{
  "arch": "unet",
  "model": "spectrogram enhancement model",
  "dataset": "drum patterns on synthesised drum kits",
  "train_examples": 26041,
  "n_mels": 64,
  "hop_length": 160,
  "input": "log_mel",
  "win_length": 400,
  "task": "enhancement",
  "loss": "l1",
  "norm": "batchnorm",
  "activation": "gelu",
  "pixel_unshuffle": 2,
  "widths": [96, 96, 192, 384],
  "blocks_per_level": 1,
  "block": "plain",
  "attention": false,
  "upsampling": "nearest_conv",
  "init": "kaiming_normal",
  "optimizer": "soap",
  "beta2": 0.99,
  "lr": 0.0015,
  "beta1": 0.95,
  "shampoo_beta": 0.99,
  "eps": 1e-08,
  "precondition_frequency": 32,
  "max_precond_dim": 1024,
  "merge_dims": true,
  "one_sided": true,
  "adamw_lr_other_params": 0.00084,
  "steps": 29900,
  "batch_size": 128,
  "epochs": 147.0,
  "lr_schedule": "wsd",
  "decay_fraction": 0.3,
  "final_lr_fraction": 0,
  "warmup_steps": 890,
  "weight_decay": 0.1,
  "adamw_weight_decay_other_params": 0.05
}
Rows from block 5, named by matrix and row number. Each number is 500 + 50 x the weight over its row's rms, rounded and kept within 0 to 999. All counts start at 0. Numbers have three digits each. After the name is the row's rms in percent of the matrix's.
# conv: 3x3 conv (model.decb.0.0.conv.weight, 192x384x3x3), inputs 240-249, a 3x3 kernel for each
conv.16 082:578451513473556491546502485528521560498513521521508534519504489545475371443451496506484509498518484539447534455495539487510480506426597516529503487543538496520546442469529528473420512513585524466500464517535528523537539456505431551571443396488443531510453483521518518498
conv.17 103:491511455505513515488529498512554572456546619508510463500481425366403568478504469638344490473490485408575428480347569620326589434647515435564456508627517485578610534526501474538450423424512639505529551436571459473543480507546460460460456466492416506563501450544500521500
conv.18 115:485478483499505426488495519421458497399457588498442482453367531429509577544574407624229569506550431530573503488801336487338493500525473442547592504477474510443521501618540492510515487536467469453547564430510521493470479467655469562468440483448555356469419525542457679375
conv.19 095:484468541461513476567572474509439457413455545485289532487564571422459518595238483540467552455464481444418438559463478497629589444566463521495543420435513464439446535496566487467476494327509497540514454516509522471501491481488412500449540324618474543510459670450501563518
conv.20 112:456548468475406549583580496455367615502442510509443499433399487502498430498530474553308548552489453400540460549493484545490547554475449443625451492511608520534578451520501547526450466519569550397498491493501498515526410520443514449463478540460424492522546634500460577453
conv.21 079:482485504473457569533530477492478573492459502496477441534495463529441466492514506554504473502479473505569467539464404493499514544486502473502463561489566487506488488466512497435439474442466506489590522508526504487494501423530543439545448449459414543517523532543496462517
conv.22 115:528474545442591473531442417475523497475451467488451458513519505471531539461439515603521447460535511493499471517368506449699401610420497564486511543466472425504559481543553499412503518545513471496505299436425676490556544484510466449452464548488438488438614642590483462513
conv.23 117:523480551445512512475420476487449541561305392472634289518623458370560490593298598420578522506572489458616354512567411507623549428519443554430452425383478543631415451404523511466431534461512556501524529513494552546452471532558496519496473493433479501509541521517529477484
conv.24 100:512453546536581473590437534467421524532536429518556471427413437489420491492531536453409497484472555528482571436570590513435538530403457567476516504591464399489509496446572468466510603550518471429476564536507463508483499542490550536287427444560471581465476423517519529502
conv.25 104:493492468496490541520556472432541428546402545495608453486473503492436492476547504486443450530472522407473464531445465543467489515406550463541506474517451486365492538543517486454465441546575493489508515458509527511495513515549439517427528407504530579524529476514456572485
conv.26 109:529528440516486494493526457456325447504556556507509513471408389362531446468515481532591444533515482500532517520505471506474505531464477512517520474469475468465486518526526506485483485511476474544481476555476465523534515619401522564435479532474469537559453630508481501517
conv.27 102:402469512561486457558474538521569508519494524500391461545341555511500463455461448402401495496606440545371505385732479483519512506525481464495462479507569516471484543419550494602479441540467450494541450559426501484547557425538480606521451439444533308533493495446477631529
conv.28 088:453536462579499491400517486569428522550487459461528492391490526496524518495502501455474519467492466508456519585443432490485518527554442500274523523581508514452489504407501499489483555563380468493468511525490545495490482627625452525461489510534493579387529581519512588473
conv.29 122:402481438532489545498527453560677547492416468492445471402564466520345502482521538488504425516443398548422507505501553567428509442555507506513486490545458510469527448436574458477486534432510388513524533508524483509518489622511475625452460451464521486381541607441508471582
conv.30 109:495484521467567459468520564566519486499644436339276616548531555476330453695403376478516475478449483749187561506476558465451551623517471451544488492543480405317571441481557561474505430468470445471486456549492446529502463566539513536436587299455530393542513606500631595421
conv.31 110:529512499426565563490473433507692537492519612544443543576551454449494525442401470603407476575398546507424443571326479496434546571521523427617446567454546517597579509637533495514563484478567472479510475499510550458493542537543537519500536556532464276492451513502468494537
conv.32 116:488599449498373433473547461494542489511326605446607440675502347439474497536500507527351515498440615486539381400709414413576461461498390486548499457520629507551477499401452463581531473473477463512517517481528496445449481565471463582515427487519442485500596337560541587483
conv.33 128:563478460474500528504499528473521442454432557502510480538818347524533510490479581549523482514552474450534502513471546510500541523428497492516524509522525485556497389537580508538463490452488418489469500471539509529532500523452496503487500478523539516475552417474420542472
conv.34 114:459529445444476498536505506521605546400357548510477474604463483428513566513517555649380436493509477427587493561233550505450503513533414540501576456387541601475481441541536559429580563463437484465526488502530435572490641451516547432559540471527469423462528537510436558505
conv.35 102:477531559487440535521490514490484460495509534480480437505551490603537543553374505530494638449482489439520524569438533506453450516512533525460473548501589471509352485510541489463489494514509453509547461470541601412491513539479541495487543467479435535426545597518387512430
conv.36 105:445432440517474552526411544585581593483427487492513508563304476487464489450558397390457520437529583492473612486505575389575537464515533541459519456526429545448587452599499517456498554543474452513496498578510469516509504435518547398547467573380516526435384449529450554526
conv.37 088:496512514456433448538522512478401493484516461459477475493534476483483483531594512474502451400487519492513524479463399465524491508529443461485515469524451573548509513541606481477509428516465509507554526443480475519572523558449522523574446520575587493419509552499555505459
conv.38 094:441491441498567487505467444512461637533504549472514591456400480577540361525473433501509447516480444418525422453583504477550571556558456469499609432620448462612452563547453520441543450525410492412448589516439488507490541527569429458411456475474460470486427548516484406512
conv.39 115:485520402559454479478543536442548504544448419445456523467364514534541465470468492587492494422640434517473475479631485554473477464515444505544548494470496504499476398470575551503520462522525554394512466481473555463499420521457498507429510533529540425537496544500462513483
conv.40 098:530472574505520502545423559483478486485515528435491495499472476545442504518499549543433478526535461489555485465423515494579501477499539496553461422551516421510520561470499506480459562439378496481518548525468492517501532462467503522487545443464426421527549525561490502523
conv.41 086:501514535453504586540535429461459508532561440486491475509528485448555531549494502591551453471540487493530474497440502470434487462452500433484392490534522480453379514438483504483519548472432492505457527523462480539503503484540475414464475522492516470552473493535517538494
conv.42 078:473448474453514476516522427501596577459452516468418502451517515568570423511467590483552502528482538457479478441499597448505425426537500531577404520436637511520487680530578499587420488440551472510461573581507475550501516570627526418445493531475351308423529485477408425580
conv.43 103:509555435469454558393522437525513566497476436550473531465342601421519516536601479494500434503562427490486494536270545593247626571336558532402578468517503494501496481414532502503470476516521525519460457562516529507450486515459509630426425523542496472489469474470477472434
conv.44 117:439536504515483461594439506431534569453516530584489396322700554491409506624369492579557329446503437446466621416538584529472504442580546459443557520541489472551518483443540413463502548504437489503493470530387444484385602468447454485568419439577511452493458547464598406512
conv.45 107:510502430501390540507433410536520424538579444483437476340568562416467528425519548508544545540586469418605394522499541420524524451499523462464591444499559578517504497476456423487527454628465493513457498470501460442516506488478476361492567475460449531509506468471531515416
conv.46 110:482478533416488556525463475570428525440620464526377528468573466430627491592353537445498476425506429427570491425552478558434407487466494513527461410609421526390458580534446543563471486461510505493531467490554434526502550485504392521563594411430420453476484479501479631484
conv.47 092:514475476460505500560508505461424471506568481466479484548519526476558541492464500498378545465551456523573551549604459483490541476465470424487487480435396518515451530458529570526541448498439481494514480529492508458526395439425533494481508581533531546460532507543514565451
conv.48 135:494506545493569430484436471515376417501494523458691516485625521389551521489494458413487568483544462610452458408505536454563497473459586440556499520525517459440449478532543462458477532418508473489509378474469509497534530409601490446517517603381455467520419682506544481532
conv.49 098:437489484618524519511448474476477445506513583526443482538471464431520415569593583419589468565480477516467576450524390469438539468423539479435481464550559517502475512488482460483413533563611464482479440415531499486488440575514578457480465451466600501489429340504529625482
conv.50 078:476487494520512519529514553556561441492444540506525489496462525584563490512529524490451450495500481479518532474607475459478546494482454549459481566536473406392443463463403420398437520515424510509556405501547497516440477530468467438556434582544526502478417475553565487494
conv.51 096:564516555472546459445481493458517509575616573567543432486392524509491417424451484543511482455435500468372479524470495515559604488545594466567504597567569520526500467416488485542445542451508477529557498545467512458506465539472503445484447517536503490454558653543303452590
conv.52 100:514488517451587444536461485513534504486442532505508448490539450519527526517397469489451482443575510510427500464481576509514479470451497574520477497537503472501480522508597541580327463490611465456509463497499456517507471485483516635459528406496491505508384481431442550475
conv.53 121:390522576503442431520467417586593460488420487448340607495349485519370438505735494561381543552355627430527541382694503466502527505451501498529497453469532538528559464490531389521543545488457333570536541443484542405473625451503568451512345599489556453467515397471413577508
conv.54 096:408519522494453481502503479536374561589671524389522513421387566520551502415435405539455493447469533488348461504465679473705516513451444584411503427555498404397481532518565381484432637530596456474518448522446544527492326540509553379474569477482553589449421469605485424539
conv.55 114:445470498482472537514540416549498557484522472467476471506508473487463512570545465553478515415539540535528431493375513509637465491418582546494503446510517489472453483501475487515584599481486459500483430458458523495554554526509550584561473407420445442468310287434433501533
conv.56 086:516457508522548542419502568537477481404498487604481555460603421553450479434436434640520498520529501458567410475527540504387599622582493569468508385504492458549566556514489518470491548392556523507504487435514477528556483508511531580506488544527462519518507431571522496454
conv.57 097:481473443521501597525600464479395535485529543488508373487516461514488516567537475478514524500557414603456605462514420536459441549245554421485547575602316521548605509434514571530430490556474526503515465556468436489466443388499576569398475583485412550435480543460610471447
conv.58 081:548524512487445503473525522487460524471569480540520508460511493545543530442459473452467482541513435482458540516518528512510511521431501552533503530493539462501481428463420539563542525464551474494470528503484486553525471473505491477476493502511539572566489528553493485462
conv.59 133:535546553356440491593526511446481488588562445378428565511415500405516559444447428530519486521433519462603435457696499487701481504505483606528491501525536430418456526498473426590571502465401531520556445520472516509546497475526571631488445405501535464506422524439551395497
conv.60 081:485479526518486486457516495526555564565556463537387408457533495667548486663389412518509490468472503539371590462565527567506571460386453498487606507545411489426482542524549476485564611541632502402454552433490472448453478438497462491318629430720495543571471418542519460381
conv.61 085:479465512505497437459507484494475559461520510479456503502478462586480464450509473535556442628496451475468578433437452512488555491472435543501470449430479533510493474543528455502507492482418478537520549488539504475463492515505576510518513509528511431550545553526451479495
conv.62 086:477472509542531475464536455507551463555488609491499521566496487474505458510482507493510568531505496533547431508483519547555564433480580482530550560477568438498408457528474444425524512464502450493522524482572509473480529516437385514475476462416526565414520535504400496608
conv.63 066:443567545539546499521525507455444478460484489493530479535457518561510525455570555593589476466501473492564457440394484479448506487543400468460488498513539467486456530439421503449453431426421497520539496516511483502452483477456415392475480535479500546550525529502555584552
conv.64 121:451520520487493393510421468517455450496408536427663462436543492540562520494578459428522458545462582507521350555359427501544499524422535550488471478504492452464534540489458510515505542477597477517497456449397497438494444567480517432446561482503461478468543438490510470514
conv.65 120:534568470524388549422515459537492487471419579453536550597305398511527544441509453541396492510458613487457477467531479466507476496543515514540391515485511494549523524468511465549441524485497577513468444507520522471491488585371478472495498494546454529502558425466474555462
conv.66 111:579520457440459520533455518524475567567446528481521430553485485378541522501567577514496503383631582522520487444615451526549542510498441480461510565500433513525469533464464400469455610573520524452480596453495479442559500449491518553467413597511556573488394390501474567462
conv.67 110:493453487522599440489468576514517500573519571496525476527599600542475511499372495526602469490465511422378524538571478458471415553499543495435523465521484519504426595530541515541545441431427506553498532469424458470557398526567650496426539558520446442468658616498477392516
conv.68 093:444552490515541510429423501526540546544504560447566440487356581523311432529346562559427475527527453453308636523537503561432433576397535497455500474439413501529491504524551532467503469481475449451493503512485457561560556478562519471529594479406527387556476494459534428504
conv.69 098:628534545529479519428495556566408518564456502395590443468615475504524534499559490517587493467557522490494563470592527535408385552607390511465507515536464362488501566411539427509439450460484482467538461504493416542507517521473484403543406522576507489451438529519494620422
conv.70 106:476378432521517482523465480646637567417407488529558471415472460475450538466415510449495471458560431538467534484628507549428559477725344480525511469555541534462450447533544593622474488453629604461430499483568464513466604427565480426501604293482449505548486496447436568534
conv.71 096:482519508504447569527532498344481520467430441443524591582346504520632552459548519467483515379612582361544450503450424502537505485555483539568435485498531451541515523490466587594496559533488448557504529443563480459541494412446467460547453477446473566496482520487564492466
conv.72 091:519474486543467516456509497496449564521540425498583520485553514438484466464512581435557516459532566583435480390454556426468522515474457473485543385439480459478492618549492451511530407436483512540425470562484444479558614415445521342507424573533448562519493519516545553457
conv.73 084:491598504452488587469451544462516458463497487546544476523418406478503615564490439541493446583558417455476581462503489564492426435662516531494477517492467430457491488456456545464562474553417502511545514535521525504496480624441486382468513458496485421595514533528515504446
conv.74 122:486429546527451573466462485515502504476513451466525444582401426481718484497434513458521460454461580466505487467537493534435441392554520560546441524459428509618560542437383546554493361565570477516460460455506487526506464449494473465488468464558483423545605518428487630474
conv.75 093:514520537500454529484518553587504413558501458439538509578476396484537479474417626535469528458558541549484443557421517668463430508404509564471410563524481453530533426433522528408419494448468500483547471562486472535516588518472528436580516462467534524496441534577492487476
conv.76 107:474486492473575472393437471534369511490386526482750435444575600406514499573454407511512493439503486491408546485298546442386594679363672404388535529481495580642484522467471547522515446477480430543493441507529415453529462431454589497567641543461508588450497541506683423484
conv.77 087:438502486528437494504526454466466379525558526469471467447494585467506540567421487491475512552457434540466539619525501500493534514455493362496523469438430558468536453518521470531505440535450479477480490514475510519468494535531448442531606505416569520442464548466497477526
conv.78 081:567429510496560464548556519515517512555523496535534509624608548455410405446527588534468518432482543502613466461288506443482550496514528510505587455420570522446438493485467498553563507464467403469505571450488522517527482519559527448478452525486631492439524470476450485493
conv.79 111:471471528611489481510535510515566523558401479430485469472486533556495509510523534534576455503480527343622489456450451801243401620326424479461537545424447496546504488527519466474535481531490478454502580497474444531473516449525409546468654605418483400502625460441514605438
conv.80 109:513574447524475489541485493712448421605473514384452597545507443485478453470508532508646437438495519472470481457411578495306517479629497757622443412548465504471660625406502455538444425482582480479480476575461439513483427713453510622456488316557510398461522457466524656451
conv.81 104:489526533479465436511528514499458594461526355412622347459558519463447419513509514523506520465485495499517578523528375481562487483410454519537551501554463422591571509494484430413512651631586502470499496545468501480492484608500493311491473521414552545565417471551459448545
conv.82 096:505497476450485457481498532566583442444601443503389510489416456452519485543436531558473588514497548469521460544680501513466470472472528609563520437500407473480544529482491547469540493522521532445457564448415489535571599456459517587513373424541429412585483439487567505472
conv.83 073:436511542517511497560464520543496540485526462514454481444449423482521560474461546464552456526458501471457445478494434516547499497444486460438509548524508437480501450481491527476488482541452488509469551507560524475512509579544478477409475479415534491481442551562435473521
conv.84 083:594515480419481484483502474503582486479465527493486466481509482556578544383471409525423476590438441372517543655405416556671477478564526408417441498494553531421497515466365401416527582478403586501495544534430492499561510548564503447554458507541485512497534504533540619441
conv.85 077:501489475516524457515485499473563425548517494440530480427403503488437489474491468443447577441577518422518574398541444559532561472499502480461532521522477478570466522611428482507546560510547488509527503547515495436509485449398508476476491452443494499487584588545492468510
conv.86 125:477452564471505479540491427489537436450494480558416553450469473496465528453710424480534524487459585546581382504492524481500438537455550504498520478528502442458543493557514504517502488363556452463539441521492468390495476412567530500537457806449527514474458530479490606550
conv.87 103:527462549447487487545520461510493623549490486435502420478466510482592476598482520509397484361587507458656361453362504482426522420581520477502510491487500533496437477452504594468549413549443506510512509467436488504518520494435423570448539493530463525525469424471516596566
conv.88 124:495500525529370482438449558460479414507437578520579469547530502557603448373742396467497467504531530563463420456553441486518505564514485508568488521507433424466488471555479495460519464526490482496534428485526371483516428593562499516440534587476494525441503543508482622406
conv.89 101:506513570509547467478481485506505492526508452458477446494436529463623468494657528368536567421480542431472515501510503423515585568448404503483450497494563455511416487595462586469542465388482445513493503424494589542494522476518454457536456550464493484512510573528556390571
conv.90 116:576532560467490495460492475543438469461414515501719556590478471447542532598346385492535443509474558468474470524365536545528547529409618556496541490395543381650433598455473485585465410520553518518511512492513482525486508495465511533635503619266459537421525534575558465520
conv.91 076:478449534548510512545503476455464504500503487452468543617610545573415476541635572500534546466543542639518483472386476468610555515360455570518483493424543472397435563552539441446455541516440564516560534543530507473485511520465548437524563589522584521407560508456477500536
conv.92 099:500519426470545490480416478588480431513441475460479503520494471387505639539486544518443491363583575463515572408503592307454571561513462544382452422487562547584483451476588627520463472463603476502459501498490519500471529496424557452441368508458408545530424539561402542549
conv.93 084:432469517505536476538600542530525490418574486549517461471488505529485493477564588553476543555479453539495520453497442492472500480549543568543516394526468466372416485518395649506541419367477501509509489477527550449545507469513438426636511574525504510510537508431459441623
conv.94 110:542445504382517517500591526505493495476551501454421535496463444512573504452421443477506509576530484529403496509564511436388480522356565480435440407541523535499460549492528487509510450515425583471504448532480457551536500524481453487443503532480476453576565449409455547517
conv.95 083:516538564518495532561499440452541527531462490579495438407488463549479571605497516478438411461536551571503570407591533548533501429408534449458542500511515523526423485500427544544502515526528444537549485525598502508525497569409488503532522450479478535499593440512399512477
conv.96 105:439482441518549547596596588521556480505483507510498473576553518530609479424462447540507468495381456461595463434236480568492550509616437485478507513506544471489512532500484463500447519584505499486466523526516493568540574509389472584539535644716547469541485501436458440502
conv.97 097:503507402469501481492540510547600444533420454479585503542398482475573536462488483527540483397510516493410474436434612562438476438407650599511468508498567440423506456493477541576511523462554537414439508478487455495480455447498499471539691444462549436525509390476496392536
conv.98 116:589535498214429476714479539446424554525491477426505552557554488456413471513545561556548422465533507616443487562604445499512453523542485522555522478482479426501521454432510567626464478465546472535496484509460531505519503492466488503509501447499457501537534370400463543493
conv.99 101:528472504476475434484488461473548544594603469513539434471323482537426452511503474463466489528500500512429464471595413490552508560528523459447513517531534482572521563536564437422430489462487394483535562448488546503534536465456456436511483531517513398564465534524519487513
conv.100 108:536497512526510488466520458347425520407444461437475509475543516551512460478476511536478483603531487409492558546576472516444454467550599441489551555455450498455477390510510518637445509565522496449484538511445447492410524467458511451554516410456412538443472496558371505570
conv.101 113:471566479511503486501505503536550478441479481484519447545617584534605534442467550452543448465512523489482519468537484517485471489471498500472523491486471538504527432472500505491522526516489496549473443500456480535487560304388511506429477535482548307640569441546501502492
conv.102 116:489516551435446502506647471527576564497387438454359446518446462454419537506481566491525527496506570489490522517425483526536512572414593528423557438546494595479593529525474453490487447438542466488500449531505456532492518545448495397591416543459534447478496415524490409536
conv.103 105:496558511453458473391538444530557512539475532459520440519451534458498483543496446446567563448521539432497529405586546526734494410541557514534499442444502541498482515494463536532519486499524511501502587593597477455510497536606494573591470508500461504489521513423446422465
conv.104 113:574553515467492480438547479512407515572616408424426546536535429560615492477455491430556591560476535424441489454520508479500482504494474460440487552647572527499480513479534563479443409557487473555489476566502500388433492443531512486452510505474492533526514531443502337463
conv.105 076:534512438465531542491499501426434414564549513554539587492403467418488426389610650622493416423431481482529517528510563504496445535578431538493484437418543626384571448546532504522526525545558467483490521510492483491447410506337509492580519431482462508500429460487510562421
conv.106 111:537511510452488589571550509449352533484488415495460593438656562496472592574447460431580541465506553491672458442530437432507582527296531467612578501368501500507480508576544519438514460486517473509486477510494556466523402466526493491458477509353431552429345573487585443419
conv.107 099:511537499544537501437451405405432396515495539561540414477485461615458475441509541561409593515575466432463460531445555531633577425345534462448472508487510476421483464571480436460547591562596482432469532496496483417540559514573482413498520413549495518428479444507488488523
conv.108 097:482518517526470397509525581495500462478511517495449542459539414484469447442578607415432421499530513614443592441558513480487507597443521446455470525534534469519457509477481333446393669485527506572507510545461451462485459544527514502401480512484462597485563510478489459554
conv.109 119:471391561418589437486417460467411449484504395516394523313722486557369483516373550541584354415507526483539507512494503477513489457486520502460506548509490509507497405562527473443540527505564438527566537494494485529427507494533449560460548483409418522464468482512500523528
conv.110 098:505554437497530536521459503482445523536434488492586522461581423571556537468407483381469549462510530471499473523515550501479476474561472519517541545500470417564514469552502480480511504492512490454410462546523520540553469445518493545469561380483499616431452602474476537473
conv.111 073:551544477552487487424497456564449581450547515507521516528569436464610361484471553544481523488415479522573527546438574506478508532614455488460479464526460502565541538449496516517528509471484501467495467476512466483469489532483424549474477535531533524475505487463507580565
conv.112 087:495584484457548460437464492577521488597480447514446597559452535404560510428515517538529445503527517508565433544579494426481482430569447518589493538574531519371570612501592586534576447559567460504522456465542517506508421504402530490579439509573397353414462472495463437415
conv.113 111:516489484365518357473505560491462532573546505487539487469539498499474491508412527506575449464486465585455406480596375483494456516397477486519502541495481468440507477448534506576503370438502521548486494406472512530516467589584574529487470424446512553478552468421506506519
conv.114 107:503503529612388429406545614585553519389456533509577524588438535472560519361548381525495412521479501528553396506449528531489505521485355520576484500481485510433436534539488514463484551510531510442456449505530469492532452579523511526441535605578480426521602393464455510522
conv.115 131:570430523448528499474509367534462545533734403496388588448437638449628469464250529440523490540491421476422531559380521526501469536425569508420533487523454483516533517486528433444490468502495400496473520473515545440449530471525568475466413605521520517460540519470470470519
conv.116 087:469466540521574487565455533526470494487490502547507442435520487532485490495425472550552452558536458506458504532373464492458539486437507503477488557498491496446469446476488562536485400491545451475476509532566518492479443543459491527570571523480466514562488584504443506530
conv.117 086:473521535566572539468500465545557449549411453529545572549459517576552521356460607499428506507540516445558450456513554536468497463635559541495511413339401591538516551586477551502574383453481515529505488436560470491534525465510517449561468594522500439533452524448563507605
conv.118 087:457502461539448463509547674603489495458475511488469490452527509442535515470451498552406468498555530583573416596476451539474496481454500504455536459463493506499509471586438544494559595499535510511499503506559505542547580449443498545507422513482440528499548504469441468541
conv.119 086:474469502519437479427489547509470579489491493573696418491553534452456450474462213540551523530487478341603457541530528444492502552598494524509525539502479347525486613554548403491531577535511449561482452445472525429500593478606422425432671565398454445449548461459501562406
conv.120 110:437421462465532429484545461546553470500534479451477586599499496488517529486501458483354551570259614521417486502467423466454497447281544545587548510561468436438542561569483438493386512528510375520554511497419611370434503371568586512399531465501474601441538399474559408515
conv.121 095:534455441500547548477459518479525410544531450467531451364511546565520454423436592479479515551474519456452515500415595589535554537509467506423478557507488438508479492447521566458449562537523425339489516445509496386435477446558446471466475573513455440548607396570456561442
conv.122 116:435429396457517557552572425552441495432710509452488543502348496398670510528431449451562529607490417613515435532505496628485392617408483508413512469571455511521503630472530502472464492505536459459468464510465491473510442403508533535436521591411422522490524464514554483505
conv.123 123:495476428450534553542554372559620471447362474532468527361512450549430524574413527473634338484349534525609548440462548492648420479645449486523600517445374489414499475507591523473573425471428474563464512427561505507446489341430541642628477397486531532448483450448469501485
conv.124 078:519481455494487507540443534547507498453423482544524471585458501384527581570501443524533513451487549507500514471505475515510481460568507576465404471499513574529471532526574470442411434427346544535487498492548471428451546538505511509475515520515546559444518494505527537412
conv.125 085:463435478494464534432473485489465520465480485559555521466535534516503506473512543546526485416524455466445453541480470557527452575495464480459473513531477514504513503449509544488505586513479507516557542505503486513463497562454525532546455502499474526476441494525455558518
conv.126 081:540462560548547588477428419440500394437430552524551419516514429503535455473489495555527513501476370410474563347498488306461524387662535525477447504509499480511539532491489471483474480518513498470560543585533479517419547495427500487519518480508408539524489423526468552518
conv.127 099:395586515481500449512438520554629399495286596540404565514554496477477572503486476569475516489511527362650389497485553538602505438688503551496467433412523608442441514509498550523501472427473561560558430479559467421518538569473395558544524478514456519473477482501418603453
conv.128 100:446469394475521493490571518516581462544541484474497523428420542595552433551365470522473547501500552573489449600468432530351506544455535491461506564624459521418498415472535520507474415484517497399428497463520517576537442523397543585367565521453475476524447464558564491479
conv.129 093:432471525641586410400450554456544498492460437479437497437564501532461543507388461479470496517592477515390558429502485483494564532472471498551476521493528496497499520502437378567518499461586564455478472534521486564437516473521546545456514460530521444484494500520510484463
conv.130 127:399617497743278446276527509545474477364531544552517465437533484481482535381528497519516498509483575491482418392640458515565488478518551553587457452536495491459516513528469501482524442588522498522485432450474430478531468481557432525521501496492395609559629303399428535434
conv.131 093:447514526518548444486534500516542520562471508433422583559511501483533428518487486481446501534420471476475401429496617507454512443457597561524562498527554473492492499467422450603530446434443488442541551522457481500513437533535604457559478463477484535434746477379489508408
conv.132 084:557510493550519490444517507456502463446428499600597454498623478525463487499610523484530505501535564517570355426535514424376544497558487331491447454473436510556508482495542452581438532415522492543500491513581431480505375509546517539453456668484474482560497568490564512483
conv.133 109:425447484490532504511538521469428534492482466518351652500598489482482504406527411473442572472520438520506612448627514447495431526432498446480538516523476500528607501526482469506444529543467445492458304643522562526543352506510536552519450466373509461450526574463500516461
conv.134 081:482563470551480537478437498531486476527531500552490506466497516430573514496466533425543542383654581444464551537386460434557372441520421431346488477444560547446410484485411502365429541492396488523454537529563500480499510581515470431423436471564522630524540652530523499446
conv.135 088:499483554551632594477501490475437431510425515547538464511533421491483408412543522558466446495475497528498542528436593476507485600395489406495473500457469591490600384480424496370372388532471538536578535526455485566434442490568538547418528524472568535469631500557595425446
conv.136 108:540465550462397528425547568360454532589618489513592477583518502669637386487480451552419469409502498502327521565456488458443530529425552600588520513552460466501504448485470541520479535543450508421477575497524533515537453474450507519429625531517469488575512383494469353493
conv.137 113:470452535565522513474504440476489584486291515563734497525448490504557473509765479478598513459451516476528350528683484494578548578243511475478445499464540606678511493514542443482522557460486489501416540496508400476469438465545419454458671641434478587470498595478580283512
conv.138 084:531524484482535476501466517496502514487473495450495501574515486488481511432501499514541458476500497539500430640411449527567494505514534557495533475539482428446500542564494464454503476462486487522479467497534468489443509570477535468473537519641474542460555499514453441435
conv.139 103:415541614517489448435409595502543502536536513480533478539495499490496545526641482459504488512519548435593442552476498504481583554382521435462506486466521509504491553477529427490522538491472421503567473448590443529492475474486565497438470535525531471552585495434488548459
conv.140 081:492528439493531516519476512473403490452507462512549525543476569423517469470499548489502535498566423523478571562465475446511525467452436465409522453571441518438580471486505515411424449482485526494432486467555480494487522531538449512533469425481493499503522585541449457574
conv.141 096:477465440498536526564475554459505430498491485536580490474439476464507507522543468474505511467510430590524477467558566528540571524487448402376403553534534564554529505439472460556505467483540505469453504565583558487517484599429493528555531447349681579490444562498503431574
conv.142 098:415495483500564519541436447598617458521468512463510491441554560554442520506527524440460463529370568500512470507513473492530455481459540588566430564452475524521490429588437472456460560485473550554531576489522563478489501576489431531549484540395496407456552504497590439397
conv.143 079:537435519472528469459463478579489496469521514454492488474525530583379430453485530451521362519492482519529579461504448430573519470454487502543459443502498525476503494570531481538502524519508494500425525526480533507506427595520458501475586452427524536416518448451424423500
conv.144 071:473463434479527485571513456492544524465511478524525526543454536532454446485476461393470480525458481523565494481468478453517531581547458526518423511523564444463458472502513542542507486493596514462522563535591508573450541361460441516481519511454557478450526598527551472494
conv.145 080:495500537518536430404437456571488476454542549499510445477540517499551481394425422519529527437589451500392530526422536537574474503723687555474453556556481497552585580503531562493541476510447508486518447409439439542449457467481541459565442440538449426526505583483553495602
conv.146 092:521526512532528457506520532531539495486579534441295533607479466560412499580408506485496503442410559488489495510444516485491396441458415526460474541495518487467408467530456516460465515693481507555488467405517511506508466424510520456496441383549514585513449559521392542497
conv.147 092:493418555477526516503511462484521550520487498518426529429449412472510496489427508540499504454490409501587638586410590495454529611532496451550480514549506467439498551539505425504417503468526537476454439572555471489515505530456502528569532522490463484435566491568435538481
conv.148 099:484484502527532418554488529424574546502487518557296485508516484482431552553517478497495546496534512561322560476518471559506533372534527454491524551362454525356516534624545493513496393501512462484416491445448430587513523483468486427518499449477498534488365522460467636455
conv.149 097:482604501485397523498546521506418541478699435477441449525455577418534561503403494515520460473590500456367445511417458395526597521505405472441579559605504554398495437525556491512574522411512504565485503485482468499447476490587596587484455365544493478451497544570486416450
conv.150 095:521506484467479493526515502505546557479474493484408462445479482468548491527494529402497493539495509525450432497497441464529493521599524493429447459512524576510456539479505531501630386458516478475487493520543516506533585483430525586537440434421563459614480561453486584445
conv.151 106:489465476462470503471486534403488491507271565483457392615544428471771532452495578469469526477570419475555502467454585446498405452469526464523561507485516484438483550442553557420567455540437579507434400507556476550445445468526492609431522420570511464503490582449477475543
conv.152 087:518560512475437520542491554559530529471495558506531495453520399390480506477551549492511476469468487461506458481606607651527489451605444535551496409583522466469480506423478516403421509485451446493527520506509444484488460435516475495492379542497614509574490465552493552451
conv.153 073:528506444495399546595553454544514583488449496479464458577447571501577402583445522500512428528556532531412579485445552580349451457586531492508553398448505474510447512443588582490408385508515521479532488498501475535517523579531496431528510365389529477512477607511484458508
conv.154 106:515465521503536566417515480506230518511537485445635500342572550572398423551431558476538492442603411569530478511416407583519539527322459392472578579455561421616530537461478482520463420497530422586545413591511503489505447593499549411541505610458502548462569588439571439451
conv.155 096:515495453487581503490503541511568562492445478512544511566476510518478553452485554464510495504498483361684559462567495474485502533291503565541478496475526450456510512561480465494506448556455456432443513534497575483474502463522467442451489548597548462551470491516501325459
conv.156 106:453490483451554439489423522468482508500596541472485455473589614604204506518557482539570550445473498567334631492588511484541504418534556485461606547505482443494492568416519510469514449591452433504486408529405486528497488401425477467563537398574514485504547486530466389513